{
  "mlp_ratio": 2,
  "width": 192,
  "optimizer": "soap",
  "learning_rate": 0.0022,
  "precondition_frequency": 20,
  "one_sided": true,
  "max_grad_norm": 1.0,
  "epochs": 10.6,
  "lr_schedule": "linear",
  "warmup_steps": 820,
  "weight_decay": 0.03
}
Rows from block 7, named by matrix and row number. Rows with one number belong to one attention dimension. Each number is 128 + 24 x the weight over its row's rms, rounded and kept within 0 to 255. All counts start at 0. Numbers have three digits each.
# q: attention query (model.blocks.7.attn.q.weight, 192x192), inputs 0-95
# k: attention key (model.blocks.7.attn.k.weight, 192x192), inputs 0-95
q.36:160117080143134194157140119161144121138176105122190107134118130104105137139162114186111176141119121119131115141098117139141119113142133159102128102151097161092121126113151131137118117130139122085157136105151177102150100142148136135106148116132107143127109163146116166140113142147107137140
k.36:147156084084106114146122096136135126152155116117114082111179160089113144153101117129146143122141135118178127140113128123129152120143138087146095107135157131127130080112153094143133103142146147110117119132127131131099136100107140133129175136153090125126123129156111179123122159130120150127
q.37:129137125131107130130117132144080138095135194115117154149106114112119171099138104104147172090128138138157159119122132125112127124140149096147140169132098123104147167112153129107133134086183095133096102143126105181122140081120105110122111093089102163171103123088165133116106141138104111134
k.37:099142113093130136134097107171134117119093173160112137107091113107110128095091089135149142129159120114127167117137072121125113124160107150137137102130105123130127178118167145130092153073130127136121126114104136180107115183127112130134059112115081135169133133111116102142133095145104120119
q.38:106150088107155117167142105148126125113132137178162149095149124135106117135110139115133167121100137121109128112106116149098139119107100076173146108102144112145137112078143112155126124101137100106111121107111166137142135104127160141175120147123126122157109174141132101112147107118143121138
k.38:141140150122162104124165138119154099146125125120073157139116162165141124127124118101147136117094147134120126112122088127143148105139173102143109128110133100116163131134127113179126131084148113147144110130104121124103124126151155137166125151094133072141122125110148115095130117100153093142
q.39:120142138174096123135134166125100092097108168053137150133144117098119095111125115123142132106119122125128159132170130146134139132130188128117112156171142123111138145126142137133114093102141103117140133150109132125122095113191146125090117123124130139115092128136130135125113181116161115147
k.39:138143100116114145131143123109118149117111105137103126106172115069119120118123103138226151140156090098099180131140125097145110105153085167134115114137109133115129156121158136140164074088124120109118121119120121107149121097155139136083136084126100159093155141136154165175136155140156164155
q.40:134156145109126158124151141170094123130107151155117104123136103140121156111136153107077101098126143125140172153129114158129162082095112107130115092112097109100130124118121124123111156135108128115110100094142130142116151133131123137047131133135116117107105151139096150169163124123205130109
k.40:125081135090162191134123113065113138127120122110140106128152159157129153115170110129126159168142123145096111118130100131100147176124131098128123131130125111125137121162078113119129115138119174144164134133134108127167132120118107122061152186119150135122111078113165136105139131111144109133
q.41:154124092166144208163114136140116143126150127178124168142132105141168115130128097103107165120139100123129138151109113147112116109155137122150123127124131141059129117141131135123143112136156141114113136091140160105172134115154119144190184127140122092095122073137105146126131165144155146108
k.41:095111128096123161113132121113168125152142084131167121113187128133108169159131151154110135158113078136103156118079134145105120119115127160112115093135142118113130104154120135153140072162136126121143144094131080064182112152107143133172150146142157125083125140143153158132138158115087149138
q.42:147134100148134095143112125104159103155147117160128115098118121115111144141148146120144186139188098105111093123172171121166122158115140132149125165133130129165125115099133132131098122108105123080108130120134135124036136146131127128137118102122129157133117173089117087156137127116165200113
k.42:187128133110127142144133158128099086129082125134152161120130146135177110119138132138155104105132129095141106144146185137161103131159163135160104098133134129155117145118137090143129078111102143118113126139137178140143114114127138122087155136074147147138114154157115129148108142154135153147
q.43:096160147115136118124128101146111107110151112137143071090152161150200113144153130163086098112131159128134147116118160139131172115110116132117144138151116132181149115125137131086166163145142106137094130154129148132101123097117122130116163159079142120148088116161129119054107119155150111131
k.43:116139117150107099122145110181141114115121153109112122115119165110122130163120114121151115137147178103149149136150178117139086128092116110114127106126140106137114149141144094143096159122130119135160149121089162113079122154116110126115112068123088101192135142150107090172166116127129125087
q.44:135118164131110151110154131105162172141218132112111138162116158143138112096118153148152135093130114111151128103092120132167104110160129169131129150125134102101141133170111122133111146139147091127151115131120119137088163130131144148147154134129125103141149129111142121152124150115121120149
k.44:152151102136134129120129155161130176125111140159196145153071148103095112090104140121151100083125114152113121117102130127162125164114149144131121117121089137110139131131082167153134158111126114117143129104134132131108137153144121133129089164137127118126132117150151098088137120134115092143
q.45:094105175148136088091160136141106144147146127114128140098124123134143148147107161115142103150145116134101146169112092090128122127118161163125097163115134111175126173109181119143097054123110135146110148095151110107093119115083141103153139123094123121114148137091118135104158172116153152122
k.45:120135126148108092124113165117142171132140095143083092112214126154135140120130130127092101068137079134098143116146088132133147153131123150141123124129106154147138119121164131104125085141110116140103136109102100116135125124124144136109136111163145138084119131102144176095130170144135176142
q.46:145099117164111219157144161133111126120125146081140145113110117122115100115144141111138178144092103107159136105092138123129163101145144106133120144133147133142129162162115169143164105148151128085147126126129137158169140105130100136109120133103132103123121108168103122105108095129121185133
k.46:109095127127116182134129129087147143135153119129139138080140140104129120143120159128155181162125050128125137114115146117111111123159093126139093127144130148147135134145082218127159128143132106122137130118107093142120116151113117135096054146112154117080133133144146135134124136118143196122
q.47:097091136089135140113092142103113183130153120131154138150146133174109148138139107121075169105071160141121175124153118141110141093131085125172115119139123118135133126153128127154131114123154108142139112120080148135156157133126129107144150128121173103143136109104135118126118108096125109121
k.47:120123122086136135130102115096117088145135155110091107108078185133118107094146081123124098117156167133114108126120110110103120120147121111112145155131128080133152121135123119073141189162131070159148128096114062139116143116120102125150150152126150117164131120086110119084151105107125110125
q.48:104135083103100161118152115134102198143147125147118151081124110165082087136123132164155132113132113116135085125138138148123092104112103145103144149081165145131125122120159144139154097132147136122166132097124125126141131048146094130106114093110139112103148118127130104125175125148155106128
k.48:140098076159118099129152144129123138137107083144128098124177084127143087143156135116126128149141110119134144124141120148130144111137113087082133124140120135171118188104156117121128077148127107124166119125140145107179101151174127121123160105136112155077125113125120227099104151128145188136
q.49:115176094170119138113106127150116137135156142118160144182145132152130113091165142115148190157136159147164151141155198151142072111109108138140153134110139154122116136105114147109127156095164095140108118128109156145142134125148093106173113148103129115132121121133134148146115134070122131117
k.49:110074086136123137091104116133139172105129182128126139124087152100140129112113145146141158120144205121129146126093186135108144102126179121153132114123116129172132137140118128132150164105128123111126122141098100130106147156156127139126108134140173109175133116117094056172106117149134109150
q.50:167173098137162118104173132131164181138093128134129115122119134113166164126146095118162160101138137139125110102101131155205122153097128139101106136130126174097135116120145136150092132118119160137166118124183121141097124098132094114102162122091158131125121079118103154119151173170113135111
k.50:173145170158122091135122100103138111159123135122118140123170125128178146154136133091086138173144140132153113103116140127132141161116116131113116144101137149102140143118146137174090140128150184119136117154143094161125124104136129125079149142145133087117124098085101118126100172138094115145
q.51:139150147177110147118144130170144125118149139159154129174116085134125126089176136113136106132105123120145052109143104136131113152138123135114123127127119123123120144130143145132115121046138153144164102153179147145169097153120113134052099107143129121141129133118181166113103159117129085147
k.51:152099169110140146096112109101116128133133144111119193163066110118098118089089108127108098120105150128121133107113054118105156127110145120137124105127122166129154148133140130116143132100141129143143089119178097154135113111146126137136085140126152109136128156064158160118150104115114114140
q.52:140098139130157138106171157148127119117123186179089140117111126085123097109137139149142139092157131165114107133136104098117137134151141138084118140105114129083139155103168138115128119141144138111136110108124111163152134150119116133159119107153125121153119107185118132142117148132137107126
k.52:132126115130123142112069149156113106103122163105111101123149062128093174155081110123099187127165109135149137131127082139162124137141151125127130147142121122134146157121199111166140108096153129093144127161118113160139151085140101134106084107136081136135119101098119136148162152153108126111
q.53:111193153132145074151157154141140172148149135118146095086125137130170143122138160126109088134100115132099103152141127138145113126134094156128137134134155117184110103118143126183138105125087136134133145100139113131117126115117122111095156125137167165136110171185130134131121144126113093137
k.53:099156079114091097149105108172194138137129122130095087107122121131173121153116178146123126146131139136136105129108109135085101141053135142114141133144137136148112114138138069143113141153121109105126161143123121117096135156130141119090142107136109169147127131171106119149119115142130113103
q.54:102119151135162153112157137077122101138123101081144111119110123108132120138137144148106160138114111123148116136156125135130147098178148160164142173126167125129131105140080134128134138149102114116094108115116149110119138149171130135135125145119150123113126134147124108154136079107098137143
k.54:125103155133128108125146133083096160135164133158163170083118172135122154140149141139160149126141115127128126122136166113127133120159134145164130152100143176162142111114050175119130147145101113125142131140111128082078163118141122128099083153097189099090131140090124075142140130108089141133
q.55:137130123119112117127152132127130133130088109098170098122145085115128178172126076129132158132125124095136127111104161140113144116092103115130143169175132100103155117167148127095112125162116161116156136159140109132173142068120080112154159141136157136131110121099146114160074153116116151127
k.55:087152095143134120090097137138150202155133096114167114147181127166115175145136111115103160122137170130139136142136176136101109103103132080098091149140152165153130090151158102148124138155128133119166131155131180100142136135105121113144153133127133124171124140158119142115130142164136111116
q.56:111133167148132058127125126132143102140134160170126123150124123160126116164105103143138083151139150139082140141123157120159090147169195139138078146152130105170115095121149160134173164133120119138101095165093112153093128140110139137162155129132144114135096119143121118152113152153102124136
k.56:145142165098135053143108143117148132151169117113115101122139124139151119156108160117116088109142124146114097130105177125129127139140140124089102106095182124082138162130157118149147162100103113137119119154145112164138154093127128129159085125111132140161127127100089123122130127120134175129
q.57:106156157148109098122158183155105156130197117118120101107155164090183104128136159120154143107138138123099089122115153111122095143167128119084130128111168135151136107141137129124098146149107103148085137165168107129108145146122137124126151116127157150127120138140113150195122168146110165132
k.57:139144158133162125116126133162111108149137118101089129115176130123165074130082110130112128140145138097103107109145176130146118168098159150122133141143125193108132094113135121116108126143124089118111108162124150103098132099131154127137156101138109161163116164146122149192114146108115167136
q.58:152132142148118116087171162115169122149127112114086145164129170132129082100150075096138052136108138124144133128116138094161118174088170113107134148117091127149122138136128112120092122133113150139173127091135089098138129150086121126109140135132123147121176072144149151109106133118139135131
k.58:150166100145085109116145166108179167121095111173150126183093124133103118119156137142111086131123147155116120116112153135130106146082120129102118113116116106080139107126115101120152133134121152148138125143141114097171112144116132129172186129102148101135120130102091159073126129159135103145
q.59:106139152083136142124115123084142126160155102114113124141115123160090125130097137121113122142142120093110105164103106129158146113102095087165105110142129106125118135119155154118107126155133184139149104124112138127086142143134119116137097117147087128118133145135105122067149113132152088121
k.59:125139132107137147089144113116137106134150110154128151133159154162077159126112134115086130106138102137112123138108044147131155101141117117140094124088103128115139131104125148120119074147130171161151141121129105131156141114149132122113073155158088113061119115116178159105142092127127137116
q.60:118091126136135091126073115145127135135117158109106129074117138115109126099093172118169130154128110083119190132116140127115141116139106108163134101132136123178105124133135161149162121103131087121118119121090121166128137169131133122108089119088089133140103142129140121156138102154112109130
k.60:129081113116104132144120117132154065079123152153100122136123140102080156104149117156130111156123079116145145139123148110139134133091098122141119127136081127127121156113135187114154117105096150123130132150128196155129128185126117118113095094067129134123141136116131136114127121146142133102
q.61:143103131111128142138137115110154193149123156086151144123141136091121129160113116149126078094134116106144069160133133130122148118111144125125118103128169075157112109127136122123135131141100093130137151118170092146148094117125173124144110108158141185145132168147139117164158149146120126146
k.61:178120120113134125102151146154141153156143156159161146123170089153107121143139141115149102130125101151139113123130120134188085159137143144122132123137154141135126155109161106159149160106131113144136126121157101115138160140146109129160110128115133128128117102173144140103105137111113062159
q.62:144104175071109115148129140107117102138142097069113144161140141136123133106118136142101046108134127134164141125160155120173147144099136158161139115146119100161126143160128120078159150123097171133096152093136130115110143161082121117080159109118140148131135116132150126157138098145150104147
k.62:135084120069104135132133140100112121133129129121169156152117147109176130131114113152136131136131161129086129106143186148176118152119159125083111122112114086129140125141100127102148139099099116146112114095151153098098149128134114137150193121116166108164112124131102087115141111128170159128
q.63:151119184098140081124108108101145173137141122132112149108118146129134133144124181155074093148110141120106174133112162116049156118081119095112142115156147149156127120115138121110130126129094117123110148157096141139107133130127148125065113121148162113126133158135096143125125087155129119112
k.63:114087160163151177121110115104145087148142108111137097117147108160140161144067144109114124144134153131142124117136163117107126133118138146098137109116129119094126100141143135135153140162138100143158128133141100108146109132108140121092183135149197127144105098135097127119131119133149163124
q.64:084164130129125110133151140140093118104093114125110154073139149130096119111156142109161129133153087137107120134136091135137155168130134144145158149136115100140122114067133110143121111149160176135076158122094124086155133098138152113203116139149168103155126102124132097069120123132127101114
k.64:104159122134120155119126167178119160135139132102164114113109105107027095140163190129127139101124122127132142134126080129099146084142154114134126126139099101143134123161092122113065095149150099114145125140127115090143117129135152135148156098086126125126118156149133169093118103096119116145
q.65:110094118133151164131141141128124163104087122109168155151091094099117103138122134146121141147116139103190175140153128143118145119168141116105132113137099104116133148130113147100167099153112163090180114146155161128110109111149139142131107133145134151079140120059172158142159168134102155133
k.65:120133092129118153152119214109124142122148087112105133157158133123173084083103150142146141114112140130084078129132120141142154124218086165137125165115084163131141172140112147133137089104110144124154107111137074123124155162132119122116090161123105119091133090138097153129141159144142123134
q.66:115129121162127156124165142141116132126139116112099101103148143129111138109122092121160114116151134123089150089086131125231131152119133120126115133136084128109148158152126136109144130133091164125166132109067102098105126124131125132139118112120112125118123117139179144091125153145120117129
k.66:170098161109146177124098166092106157117115128103084168146161144102130161111120143158167104153093114106117123108139146126120145132113155154109110110136120092142167157099125134106146127089103138119132122123175100099108163150128147143126104119114102121125127109107146173118133090133139098119
q.67:141123100147160139144153114150124071145146121164109117136082161134125112143076098160145118096128118132135134109119144127171119149129111129138128122127104105128129157105143104107123145154125140109117130109142100087126137125161124114223163115137123157158106154179131137158137142163150159113
k.67:157121111157144065118123143128129111144133164129142115132107143144068080141166108121105167087119146124111113115146164150125109118115145157117114130149151153136150103154147106110135117143135117123118127155126168136127155072131135126188169122118186113146118132143135101101123148156150123138